A small contrastive image-text model, trained from scratch: 64-pixel images, 12500 steps.
Rows from block 2 of the text encoder of a small contrastive image-text model, named by matrix and row number. Rows with one number belong to one neuron. Each number is 500 + 25 x the weight over its row's rms, rounded and kept within 0 to 999. All counts start at 0. Numbers have three digits each. After the name is the row's rms in percent of the matrix's.
Before each neuron's rows are labels from the 100 texts, of 14848, where the neuron reaches its highest value: "fires on" is the input token at the peak. Only what is clearly more common there than usual is listed. The data: simulated fluorescence microscopy of cells.
# fc1: MLP up (text_encoder.blocks.2.mlp.fc1.weight, 1024x256), inputs 86-171
# fc2: MLP down (text_encoder.blocks.2.mlp.fc2.weight, 256x1024, transposed), outputs 86-171

fires on: "fibres"; "around"
fc1.138 116:500500522500500500500500500464500513500481500500500472500500474481500500500473500500500500445500479500500460500457500500500472500451500500500500500500500500419465529461500495451520500550527500500500500500500500500472500500500500500500500494500500500500468500
fc2.138 074:490462475513505500500506516500500500467500500516497539500500500465514505500500510500500594505500500467500573500523500500500507529518500500428433500540500500500509500493500454498512512434500500500535491500528510502500433542546500500462500495500500534500521500

fires on: "thin"
fc1.659 049:500500500500500500500500441500500456458500500552500500500500500500500500500524500500500500500500500500500500500500500523431500500528500466500500500539500529500500540448540500500550500500467500500500500500500500500451576500500539457461500500500500440500500500
fc2.659 006:500500500500500500500500500500500500500500500500500500500500500500500500500500500500500500500500500500500500500500500500500500500500500500500500500500500500500500500500500500500500500500500500500500500500500500500500500500500500500500500500500500500500500500

fires on: "membrane"
fc1.240 120:515547500522559467457500500500500500500500488500500500500500500500500500500500500552500500517500500500566500500500517500500500500500423500556436500500500500427500500500500500500468400500500470500500500475500507500500565500500481500475557532500500500500500500
fc2.240 121:500522523537500500500500500504520500500500457500500463500500500561430500500495500576491500500468458501558470500500500524500500500475500536549500473500577500500500500500500542500525500500535500500500450500500540447500500500500500525500500536500500500507516500

fires on: "bright"
fc1.256 159:548500551446474467540461500500500475520500525467474536455500500500534476500500500500532442500500500500541525500473500500500500500500444498500500465500471470506500500473539500500500457500500449500531569500500491500500497500500500526483500500499500484500500500
fc2.256 272:510498535492459450572512500495496488562503526443467549470500470514500460516510500500500444500500476478510503546489530500560500500506500475553461467524500490542485507505500513539485473474500453493535559500508500477506476500500496523500500500512482516500510472

fires on: "nuclei"
fc1.632 126:500500500500500490500429429500504500444500547540500536500500528500523500531500500500500500425500500500500500545500500500459500500503500500569500500500480500500500500500536500500476443500437500500500500500500466574489500500535500500590488500444500500500500500
fc2.632 172:532519500500500500513468482572500500431500518500500500541526500507500486500500521463533500468500500538500509500504500500492500500500554500491500500476500521478500500500520489474469500500500500473455500429483458542500500500485500527525489500477555500500524461

fires on: "nuclei"
fc1.739 101:498565500500500500500500500500500523459481500537551500500572500442500462514500500437500479500535465500500500530508500500486500500500500500500451500500500500442528541479547500500455425500500500500500500500500500564500569500500500474500500459500500500468500500
fc2.739 055:500500375500524500500500500500500522410500500500523500500547500500500539499479472439504500500500413500500537500526559500500500508468500478500418500500500534500500545500544500518500500500491494453471500500467500500543487500522500500500547500500500500500578503

fires on: "magenta"
fc1.226 097:536500500500553500500472500500500500500500487491500500500500495435500560500500560500495500473500434500500500546501500500500500500470429474500500500500500500430500500500500500500500500523462500500500500500500500500500500500500529431500500500500460454500500460
fc2.226 054:500500500566480480500500500500500535500500398500500500500517500500500500500500422500500539500500533500573565500500500543500490572521500500500406500500517531500500500500554500503500463500500500500484500500521500467500500500500500500500500500500500451500638512

fires on: "vacuoles"
fc1.466 075:546474500500500500447500500464568500500439500500500500500500500465546500500427500500500516500500500500500500554500500474412500500500500500500466500500500500500559500500500500404500500500500500500562500500500523500500500500500500500500500500500530468489500500
fc2.466 015:500500500500500500500500500358500500500500500500500500500500500500500527500500500500500500500500500500500500500500500585500500391500500500500500500500357500500500500500500500500500500500500500500500500500500500500500500500500500500500500500500500500500500500

fires on: "thin"; "long"
fc1.0 086:500500519500500500500500500530571500542500500500545500453521500500500500537416500500500500500500500500500500500500500500432500500500442500531544500500500561449500500529500500500564500500484537500500531450500448500500500500454528420452500500500500457500500465
fc2.0 052:463500500500500617500554537500500500500500500500564500405500500440500500500500500500500500500500500500500500494500500500492500500500500500500500531500527500446500500500500468500540500500500500500500500500500424500500500500500500500375500453500500500447500500

fires on: "magenta"
fc1.651 096:500497465475543480500500459500500500500500532525469528500500447454533500500500500500500500486500500500500457522500479500500500500500430478463500500500449500500565500500500500500500454500500500500555583500517500500469514500500500500500500500500500500484512442
fc2.651 026:500500500500500500500500500500500500500500500500500500500500500500500364500474591500500500500500500500500500500500500500500500500500500500500500500500500500500500500500500500500500500500500500500500500500500500500500500500500500500500500500500500500500500500

fires on: "membrane"
fc1.407 048:500521500500500451568500500500500543537500500500539500500500500500547500466500500500443500500500479545576500500500500500500500500500500500500500500522500500451500500500500491500500500500500500455500500500500500500500565531500500500418559500461500500500500519
fc2.407 022:500500445500500516500500500500500500500500500500400500500489500500401500500500455500500500500500500500500500500500479500500500500532577500610500500500500436500500500500500500487500500500500500500500500500500500500500512500500500500527500500500500500500500500

fires on: "cytoplasm"
fc1.346 102:500500570500540500500453500500529500500500500484518478537534522476500500500500539500552449546500500500500500500543500469446500519500500500500500500500500500458500500500500500445500500500480500500500500500500500559472500500500500500500500539500500500500441500
fc2.346 065:500500410500500573468500500499500500500500441542500500500500500500500500500500500500453566500500500550500500500491500500511500500500500500500502500481500500543500500500500500500500500500500500532500500554586500500500497500500516500500500500500500500500500500

fires on: "cytoplasm"
fc1.657 102:520500561591550500500500415500525554500500500500500500500500455457500540472500500500500500500500459500496500501500500500500500463500417552500500500500428500500500477413500475446500500525500500532475500500500500500500500439463454500500500472500500459500500548
fc2.657 083:500500509500500500494500521500471482500460500512500500500500500500500531500500530449519490500500391500417500500500500500536489500550441500500500500500500500500500500500500481500500500551500572500420500521504500536503500444500500500500518500483500500500490500

fires on: "membrane"
fc1.510 175:532500500500500500469500500436530500470454434500513500500500500451500497500500500500500500502500500500526577500507500500500469500500500500536453557536500500451500551541500500500500419500459455500500500476477525500475500500460530458500500500500500500500500428
fc2.510 199:500500457522500494521500500441500527478451460500500485424526500500500554500500500461500500500466446481521568500500508500500500513449500500500462500547506500500527537528551500531500471500478500454537479500461530478500500516500500493500544503500500500500566482

fires on: "nuclei"
fc1.733 088:500500500500543500500500410500500500500500500500500500500500500500500500525500553500500500443500500500500534567500472500426500500500500500555500500500500545449500519426500500500483455500500500485500558500500500500500581500500472500500500466500521500500500500
fc2.733 075:500500428500500563500471500500505500414500519500500500500500500500492478500523555435500506476500500500500518500500500500450556511538569488500500500500500500431500500500500500494500500500500500436500535425500500559500500521500500500514500442500566500472500488

fires on: "cyan"
fc1.503 084:500500500500500500500500500429500565500500500500500500500500500500500544543500500500467500500500500518500500500462500500500500469500500529470500500500500559447519500407500455500500500500500500527500500500500500500500572500500500500500500500500500500500500543
fc2.503 066:500500491500500500500500500537523476505500500500500576500500558500467450500500500500500526536492461500490500500500472521500496521500563500590500455500500500500500468523500500500471520541500480452500509500516500550500500492500556500500500520500500500500494473

fires on: "cyan"
fc1.693 036:500500500500500500500500500500500573500500429500500500500500500434500500500500500500500552500500500393500500500500500500459500455500500543500500427500500500500500500471500570500500500500549535500500500500500500500500500500500500500441500500500533500500500535
fc2.693 006:500500500500500500500500531500500500500500500500500500359500500500500500500500493500500500500500500500500500500500500500500500500500500500500352500500500500500500500500468500500500500411500500500500500500500500500409500500500500500500500500500500500500500500

fires on: "cyan"; "around"
fc1.147 109:494500500500500500500500500500500500500438500500500516418500500500500500500461559500500500500500500500500500533500477500500500500500437500500500500500538500500465500500500500473500500500500500440500513500500500545500529500500500440417500500500500500500500500
fc2.147 117:442500469500500500568500523500500527500540453500500500564500500446531534500500403500500505500468500500548500470492500500500500500389500500469500478500561500500500500500500500500500500505507500536505470500500502495522417500500482509535488500500480509500500500

fires on: "three"
fc1.699 107:500517500523500500500500500446500500452500460500548500500500428464500500500500500447500500500500500500501500500500500500500500500500483500500500538430500500500500500500500500500487432578464500522500500500500500581459570500500500500500500458500500448448500500
fc2.699 083:500500418544500500500500500580452531500500500500528505500500500487580500559500501447450530500500500500500500500500500500531500521500500434500500500500500536500500500500472500532500500500442500534500500500517500500541500500500500500500471500500500500500525506

fires on: "cyan"
fc1.349 056:541500532500500500500500500500561455500500482500500500445528552500553500500446500500500500500500471500500500500500442500500500430473500565500500500500500455500500460500564500500562500535500500500500500500489500500500500467500500500500500500500522463500500436
fc2.349 020:567500500500500500500500500500347500500500500500500500500500500500500500500500500500500500500500500500500500500500500500500500482500500573500446500500500500500500500500500500500500488500500500500500473500500500500500500500500500500500500500500500500500500500

fires on: "three"
fc1.242 098:500500500523500500491500500450500500479500500500500500500500500500500500500500500449500500469500500500500525558500547500500500447500454540500500548500500500448500500474500500500500472560500499500528500476457500589500500465468467500471500458463500449476500500
fc2.242 049:500500500500482500500500500528477500500500496559500500500500500500500500500500500500500568416500500447500500500500500500500500500547500465418500500500465533530500500500500500500500500462500498500500500500511500500500467500500505500500500500500500550500500500

fires on: "long"
fc1.181 080:500500500500500500500500500446552500500500500500500500500500500500500500500500500500500433500500484500530500500500500500405500453500500500574500500479500500500500539446500500500500500500500500500500564500517500500500500441500500500500500527500551434500443500
fc2.181 028:500500568500500549500500500442500500500484500500500500420500500500500500500500500500500439500553370500500500553500500500500500500500557500500500500500443500500500602500442500500500500500500500431500500500500500500500500500500500503388500500500500518471500500

fires on: "twelve"; "ring"
fc1.265 102:561500486500500500440517452443500500500517480500500446499500500500500571500500500568500461500500501513500453534500500500406500500500531500575510455500500500500500500500500500426500500500489500500500556426500500500500520500500500500530500500501500459500500500
fc2.265 127:500500558471500512559500540500490500500500490458528502472500500500512500500500517500536538522498494500534519420500500531500510522500511535460500467428578500500500488529500500503500500500578475504500500500500500462500495512500500500463500500500423541500500500

fires on: "bright"
fc1.709 126:500500500485500500500500500500500500535500515500445531500500500500500500500500500500500464500500500500553500560500500500500524500500500500520500472500475500500489443500500520500500467500500440493538582500500498500500500474500485545481500500500500500500500500
fc2.709 208:510499525500456460546500500509500477563500521451470545471467477500500450500500482500511431500500500503509504543479500500572500496518523475558471474514500500555486500500512504532473475473509458495531570500504500484508491500500500500500520511510479500500505469

fires on: "three"
fc1.710 087:500500500500500500500500455500524500500500500500544500500500500432531475500500555475537500500500500500500500500500500500438500500524466540500533561513463500500500500500531500474500500500500500509557500500500500554448545500448500500500473500500500500500500500
fc2.710 027:500519543500500465500500500500443500500500526500500500500500448500500389500500548500500500500500500500500500500500500500500500500565444500436500500500500500500573500500444500500500500500500500520500500500500473500500500500500500500500466500500500500414500500

fires on: "cyan"
fc1.312 116:500473500440500500500500500500545500512476500500500500500500500455500569500456559500444457500500429487500492568472500500500511500500500500547500478480500500434500500500540500500500466500500500500500500473500500533428500500500500443452500500500462500500500500
fc2.312 072:500500510500500492547500570535500550471500448488500500500500500500460500500484470500500500500424500460500500500500500488601500534500513491500500500500591529497500500500500496508500500494500500500421476500518565500476517500500523500500500500500500504500535509

fires on: "bright"
fc1.241 053:586500500500424500500500500500500500574420500473500500417532500500500500500485562500500500500563500500500500500500500500500500500500481500500500500500500434500500500500500500500445461528484444500500540500500500500500500500500500500456522518570500479500500500
fc2.241 043:500500500500500477500500500540500500500500500500500500500500491500500500500500500500500453500500500500500500523500556500646500500548500463567500455500500500550500500500465500531500500500566500516507500500500500486564500500500500500500500500500500500500500500

fires on: "nuclei"
fc1.478 092:535500500500500500441469500500500500500468500500516500500500500500500500500495576476500475434500500530537500500500500500431500500500500500500500500489500500435500500500500500500500500500500500500500500500500500573500549500500500453500500514459500500500500500
fc2.478 053:500500500500500500500438494500500500402500527500500500500500500500500434500500487500500500500500500500500500500500500500500533500567568500500500500500500500500500500500500500500500500500500500416500575500500500603500526500500500500500490500500594500500500500

fires on: "twelve"
fc1.63 105:500500535500518500404500500500496500500447500500500500500500500500551500500500500500411500500500500500500500500500500500500500500496500557500500500500500500500500472500500500500500456500455500487500500500500500525500534487500500500534549500500500500500500500
fc2.63 089:500500500500500506500473500500513500500500500500500406476500500500407545471500530500500500500500473500599455500500500549500529424492552500500511500500500500500500500500500500500500530500553500500500443500500500500500500500500500500500500532500446500500500500

fires on: "twelve"
fc1.7 114:500500500500500500500500500500539500500458500517453500500500500470500500463500500545500500500500500500500500551500500500500500457464500563590500500500461536500500500500500487500500500500500477500542534464500500500500500500542500500500500500466500500500500500
fc2.7 098:500500500500500500500490500500500500500500500500500382500500500500500500446494500573500500500500500500500500500500500500500500450552500577500500500461500500500500500500500500500549500500581500500500500500500500414500500500500500500500489500500500500500500500

fires on: "bright"
fc1.687 116:521500500500500500500500500500562500496500539500500500500500500462500500500500500500500456500518500500542536552500500500426500500500500538500500500500500500500500500500567500522500399530455500500500500500461500500500527500500500500500500500514500466500500442
fc2.687 111:500500500500468458569500561500500502553500500452500500435500491500467500500500500500500500500477454476476554500500500500553533500479471479500500505525512500532500500574500530571500496521500468500506540500500500465500463500500459500532534500516442550500489483

fires on: "bright"
fc1.618 108:546500500500500500500500500456500500500500500500510500497500500500504500500500500500500440517519500500554500500437500500456500500500450500500500500500465500508500500500578500500500393500465500500544583500500500500500500458500500500500500500509500500500500500
fc2.618 084:500500573483466500565500501500500500582500500477500500500479488500500500500498497500500414500463437500485500526523500500546500500515500500559464470554500500524500500500500525569500500500500473500508573500500482463500498500500500500500507500500469532500458481

fires on: "red"
fc1.600 108:500500500500549500500465500500524500500500500548500500500567500500500527500500500500472468500504500533527489537500513500455507500481439500500500500500474500500500500461500520500500441498453500500485535459500503528500581443500500500500522500513500438464500500
fc2.600 042:495538500478500500536500561559500500446500500500500471506452500487554504489471439470500500500500500494403500500500536500592500525500500500415500510500495500532500557553500500461544500500500507500500472526500500500500500500500500490500500500504516491521500500

fires on: "bright"
fc1.411 152:500500500457462500541500500500500500541500521469500500500500500500500500500500500500500464500514500500547500571500500500500530475500466500561500451468500452502500497455539500500500500500490474500546570500500500500500468439500500500500529500506500500500500500
fc2.411 248:500499537495469458569503500500500491569500525447461548470488486500468476536500500500509449534500465477500500551500500500573509500500500474550469455532500500559477512500489500548487480470500450502529555481500500467508471500500500529500500539513472513500507469

fires on: "three"; "rim"
fc1.66 105:461521543500500472500500464500518500500500500500563500500530467500500477521500500500528500470543500534500512500500500514427500500500452533500500500500471500500500500472534500463532453556500500500500555458500500500500592500500500438449500500500526474500500500
fc2.66 076:500500479500431547477500494500477500500520473552500500500500457500500500500500519500500500459500501482500500500500500500500500500500520466500500500466500534500538500500495477500492500451500500539506500500500480413500465500500471519500474500500500581500512471

fires on: "vacuoles"
fc1.385 036:500500500425500500478500500500500500500500500500500442500500455500500500500500500500500500500500442500500500500500500579500500500500500573500500500500500521500500500500428500466500500500500500500500518500500500500500500500500500500500500559459500500500500500
fc2.385 010:500500500500500500500500500500500500500500529500500500500500500500500500500500417500500500500500500500579500500500500500500500500500500500500500500500500500500500500500500500500500500500500500500500500500500500500500500500500500500500500500500500500500500500

fires on: "twelve"
fc1.284 110:508500500500500500500500500500500500513464493500484500500500500500500500500430500535500457500500500500500500567500500500423500500500439558590449500500441540500555500500500465464500451500500500531500500500500501463500500500500500478500530500500545453500500462
fc2.284 048:500500500500500500500500500500500500500500500500500365500500500500500568463500500500500500500500446452547500500500500595500500500500518557500500500500500500500500500500500500500517500500549500500500500500500500500500500500500500500500500500500500500500500500

fires on: "long"; "thin"
fc1.21 127:500497531500528563500538500500500500500500451456510500438529500449500543469477500500500500500500500500500525500500500501464453500500500556500511500500500524452500523500500500409525459506500500531536563500500475433500533500500500472424536472500493500448500468
fc2.21 130:500495500463500567500504518472500500500504500500500500500500500461500500473472500561520500500510480500493500456500500500428435469500570526500500500500500500425500500500500492440539500500516500478573500500500500500500432498500500485446552485464500500445500500

fires on: "membrane"
fc1.473 101:538554500549543500446500500500500500500500488500500500500500489445485500500500500500500458500500500500500534500508500500459500500455500500500500500500439500500562500500525500500500500536446500500500500423500500517456548500463500500552500500516500429500500500
fc2.473 074:502500520500500500574500553500499527500500477500521500427500528500507500500500595514500519520500427500500500484500500534500546554488500500485500500500531500500514500500500530500521528504523500500500475500500537448500425500500468485500500500543462551491500500

fires on: "twelve"
fc1.289 108:500500547500500500500467451500540500500500500500511500509500500500500507500446500500500500500500500500550500558500500500427500500500448520500465508500500502500500500495500500436500500472500500532500500500500524500500531451500500500500548550454561500500500500
fc2.289 058:500500500500500500505500511500500500552491500500462407500500500583435500500500500532500400562500482500500500500500500500500500500527538500553500500441500500500500500500500500500536500500500500500500431500500500500500500500500500500500508500500500500500500500

fires on: "vacuoles"
fc1.426 112:500500500487500500435500500430500461500500500563500469500557500500548543500433500488500500491500500500500500500500500500468500500378500523447500500488500454500500485500500500441500500556500500500500588500500500486500500500500521500500500476500500500532500466
fc2.426 089:500500500449500500500500500445533448500500500541500500500500500494567604500448505500500500500500500500500500500500500500500500500422500525500500439500486500500500500555500500500480530500536500500500561500500467500500500522500500500500434429500500549510544449

fires on: "cyan"
fc1.580 069:500500500500500500534500500500500537500500485500500539500500500500500559552500571500500500500500500463500500500500500500500500413500500500500533456542500500416555500500453500500500500500500500478500500431500500550500500500500500417482522526500500500500436408
fc2.580 023:500500500621500500500500582500396500500500415500500500500500500500500500500500384500500500500500500500500500500500500500500500500500500507500500500500500500500478500500500500500500500500500500500500500500500500479500500500500500500500500467500565437500528500

fires on: "thin"; "around"
fc1.105 101:500500554451500500500500500500547496500463466500500500500571500500500500462500500528500500500500500500482500542502500455395500520469465500488500500500500500469500500500508500430500500563455500500500500425500500500440500500500522463500500528500552444500500500
fc2.105 055:500500395482500546500500498500466500492500500500482500500479500500500489499500484500500492493526506500500500500474482500526500457528500506500553500514437500566500505467496500500510541499500500500500531542500487525497505518500500500500465492500518510500505476

fires on: "fibres"
fc1.174 161:500476500500500500500500500500522537461500500500500500500538433450500545500500529500500500441475500462500500551482500547500465443460500500500500500544500500500457500448548500445532502500471500502546500500500500500500500500500468500500500460500470500452500500
fc2.174 181:500478500509500500494520543528473517500500500500500500500500459500478500472539467517500521500473500429500500500494500500500500500500477472476500500544492500500481500500500462450532507452524521500500460500541525500500459494525500516500500500500500500500500534

fires on: "vacuoles"
fc1.301 097:500500500500500500438500428436541472459500491536528476500547500500547500486458500500500485500526500500500500500500500500432454500500500532500500500500467500449500500457546500500500500542437500500500500500500474500455541500500458450500489470464518500500500520
fc2.301 057:500500500462417516551500500443517500500464500537500555500500486500533549500500509500520528498477500500500455500501500504532500500500534562432500472500507498500500500548500500457500540500548500457500508500500500500500500500496500500479500500500500500483500422

fires on: "thin"
fc1.221 083:500504500500585500500500500500527500454500500500500486500500517423500500500500535500500433498530480500460533500500500500400454500500500500500500500500465500500526500500500500500530500500500500500500500445500447500500522451500500500500500500500541500500500412
fc2.221 038:500475500500422663500500500500468500554500470500500500447500500500443500500500500500500622500500473500500500500491500500500500500500594500500500500500500500500475500500500500500500500500551500500500500500476500500500500500500500500500520500500500500502530500

fires on: "magenta"
fc1.376 105:500500500500500500430469406500500500440500500500500500500497471500500478500500500500500500491500500500497485500500500500500500500520461500484459601500440500500500543500500478440499500500446500500500543500514500529500501500500500500529500500500500500500500500
fc2.376 072:565500500500500477567500517527500500534500483502495507488470500500500472505552562502500489545500500500461500479500472500535504540500500499468500500456504500500499500542500500500500506500520490487500500421500506473500500478500502500500460504500463475500500500

fires on: "membrane"
fc1.148 053:564500500536500500500454500500500500500500500500573500500500500500500500500500500500500500500500500500500556500547443453410476500500450543536500541500500500500500547500500500500500452578477500535500500500500460500500500500500500458541500500500535500500434500
fc2.148 009:500500500500500500500500500500500500500500500500500500500500500500500500500500500500500500500500500500500500500500500500500417500500500500500500500500500500500500500500500500500500500500500500500500500500500500500500500500500500500500500500500500500500500500

fires on: "twelve"
fc1.614 152:500500500500524420407500434470500500512500500500462500500500474500500472492432460547500500500500500468500468536500500462500500500500500544608456500500459500500532500500500500500500453500460500500500500500523500455500528485523500500525515500472500500500424500
fc2.614 195:491486500500500508500500516527500500528518500528462439477530500500448540467515500544500500500505451502518500500500500543500500513484521541500505477497500477523500484500500500500512563500513500500552500500500517483500500501500509500500530500500489554500530500

fires on: "membrane"
fc1.182 119:554500500536500478525500500480500541535471500500500442500500500500491564500459500500500503500498500500574500561500500503500500500500460560542500500500500566500500500500500500486497441500500500500500559500509534500500580500500500500500521535500500500500500500
fc2.182 068:487500501500500500507500543500500500500500500500500464500500500500439492500500418542504420545500500500500500500523500500500500500536500500581500436500500470500500500500438500476539505500500475521500500500500500446525500500538520498500522500500547500503500500

fires on: "vacuoles"
fc1.43 102:490500500486486500431500424500500500500500500500500481500500500500554552460452500479500500500500500500500500500500449500420462487500500519474500500475500500461500500500500500449500500539500500500500581500500500500500500500500500425500500467500500500520500500
fc2.43 109:500515548449500500500500500467500500500500500539500500511500500494580604500447496500500500500500500500500485500500493500500500500430500511448500500461482500500500500548464500500482534500545500500500548476500476500500529502500500500500427467500500554500568448

fires on: "red"
fc1.481 079:500500500500500503500500500500500500500500500500500500500500500500535500500440500500500500552500500500500453500500500500500500500500500500500454500500500500500500500500500500500500500500500434555500500500500472500500503500538500500557500500458500500500500421
fc2.481 042:500507500576500518500500500500500500500500412545500500500500500500500500500500376500500500500500605500462500417500623500500500500500500500500500500500500500500500491500472500500500500500500546500379500500500500500500500500500500500500500500500500500500500500

fires on: "cyan"
fc1.615 068:500535500500500500538500504458500496500500535500500500500500500500500500555500500500500500500500468415500500500500500500500500500500501538528500457500535500500500500500500500500500500500471500500572500448500500500500500500500500500547500551500500476500404397
fc2.615 028:500500407574500500500500500500500532500500500500500500500500500500500500500500404500500498500500500500500500500500500500500500500579500500500500500500500558500500500500500500500500500500500500500500500500500500508500500500500500500500461500500500500500579500

fires on: "bright"; "spots"
fc1.113 038:543500500500443500500500500500500500500500500500500500427449500500500500500500453500500500500500500454500500500500447500458500452463500500500500500560500500500555500500558441500500500500500500500500546500500500500547500500500500500500500553500500500448500500
fc2.113 008:500500483500500500500500500500500500500500500500386500500500500500500260500500463500500500500500500500500500500500500500500500500500500500500500500500500500500500500500500500500500500500500500500500500500500500500500500500500500500500500500500500500500500500

fires on: "fibres"; "around"
fc1.678 077:500500500500500500500500500500500500500500500500500576500470500475500500500500566500500500500500500500500479500500500500500500493559500500500500500500500490500450537500500500450500500500519500500500500518500500500500500500440500455534511544458500500408439500
fc2.678 028:500500500500500500587500500500500500500545500500500500578500500500500500500500332500500510500500500500500500500500500500500500500405500500500500500500500500500500500500500500500529500500530500500500500500500500427500500500500500500500500500500500504500603500

fires on: "red"
fc1.117 118:473521500500539476500500500500480500461459500533500500540541488462500526521500500463482500511500500523534500565500500500469500500500436500500466530500500500500500500487500500458500454537496462490500577480534500500500578500500500447500500500500583471489523500
fc2.117 138:490500449500500495466500535537500534458473500500551500500500500482500528552453450500476500533502500519500455500512575500556500500500447483546448500500500515500500518500447481492507500500488502538435500500519500500521500472527500474500500500500500500500517547

fires on: "nuclei"
fc1.336 117:500500500509535500500441478456500532476500500536543495500555525500500500540500537500500476462500500500500500562500500455465500500433500500527468500500500500473500500477547500532500451500452500455515500434480500536442526500500500500500525511457500500500521500
fc2.336 131:500500500538485500519471500460506500438500500500500504483520500500480495500500527454500500500500440500515527500500500500473552520480558468500461500524512500447529526500559500549500500500500500433500500461471500500500481541485500500545533500500500500500559464

fires on: "long"
fc1.467 114:544500500500566500500465500472547500461467500500500473480500500428500500552459500500500500500546500511500521500464500500500500446500500505540500500500500500431500500500550500500531500500500516500472535457500500500500569500500500433500500500500500449500500500
fc2.467 099:478469500500500545519523533464500500528486502490539500443500500467496515500477477525500515543511447459500500500515500475417500500514552509500500513500479500466500500500500500546548500461503511500500500500500500487500493528521500472427564500500500500500494500

fires on: "membrane"
fc1.381 104:500500476500500500468500475500500500500500500500500452511500500500500553441500500500500500500500496500500454500500500500411500518443500574500504500500443500500500500441535500443500440500500473500500525396500500500500544500500500500500535500500537464500500499
fc2.381 116:500513548485470500565500547500470504500505500500500500458500500500520500500500514500534543500467500500500500439467501518500517536500483529473500500500580500507500492529500518499498519509558494490500500536500500471500481516500500486437500500532427541500500500

fires on: "fibres"
fc1.252 094:500500500500500500500500500462500516500438500500485546500500465500502500500500500500511500500475500427500500500498500500472500500500405500500448501500536500425454500500500500500500500500500500500500500500500564500500500500500500500500520500500566481500500500
fc2.252 040:500500437500456500475500500500500500500500500500500500500500500500500500500592500500500609500504500486500500500500500500500500500500500500500552500500500500500500500500500500500500500500500500500500500500500500500500420500500500523503500500500500538500500500

fires on: "cytoplasm"
fc1.390 119:500500550500552500500500500500530505500494500500490500534560500500545553500478536500500500500500470500471500526474559500500500500500443512500500500500426500500558480500533500447500426542500500500500478502500500500500500500500439506500500453500555500468500500
fc2.390 143:500500500532500500500493509500485500500461500500500445500500514500500557500500534429500500500500430500448500500500535500541500500528500500500504534500464500500500500500541500521500500527500531500453500553484500544502500500500500500500536528500500481520500500

fires on: "cytoplasm"
fc1.172 116:500500578550500500500525500500500463461500500500529474500525500471554546500500517500492500500498491461500500488459500485500500500500453500500500500451449527500500500500497482439520500526500547491460500500500470510500500468484500500466500448500500500473500527
fc2.172 149:479485519521487525481518526500461472500485464494512472477500509480522542500500491455520517500500406466441500494500534459500492500517500500500500527500502500489500500500532469512506488528500558500452500529496500513507500500487495486480536500499500462500476500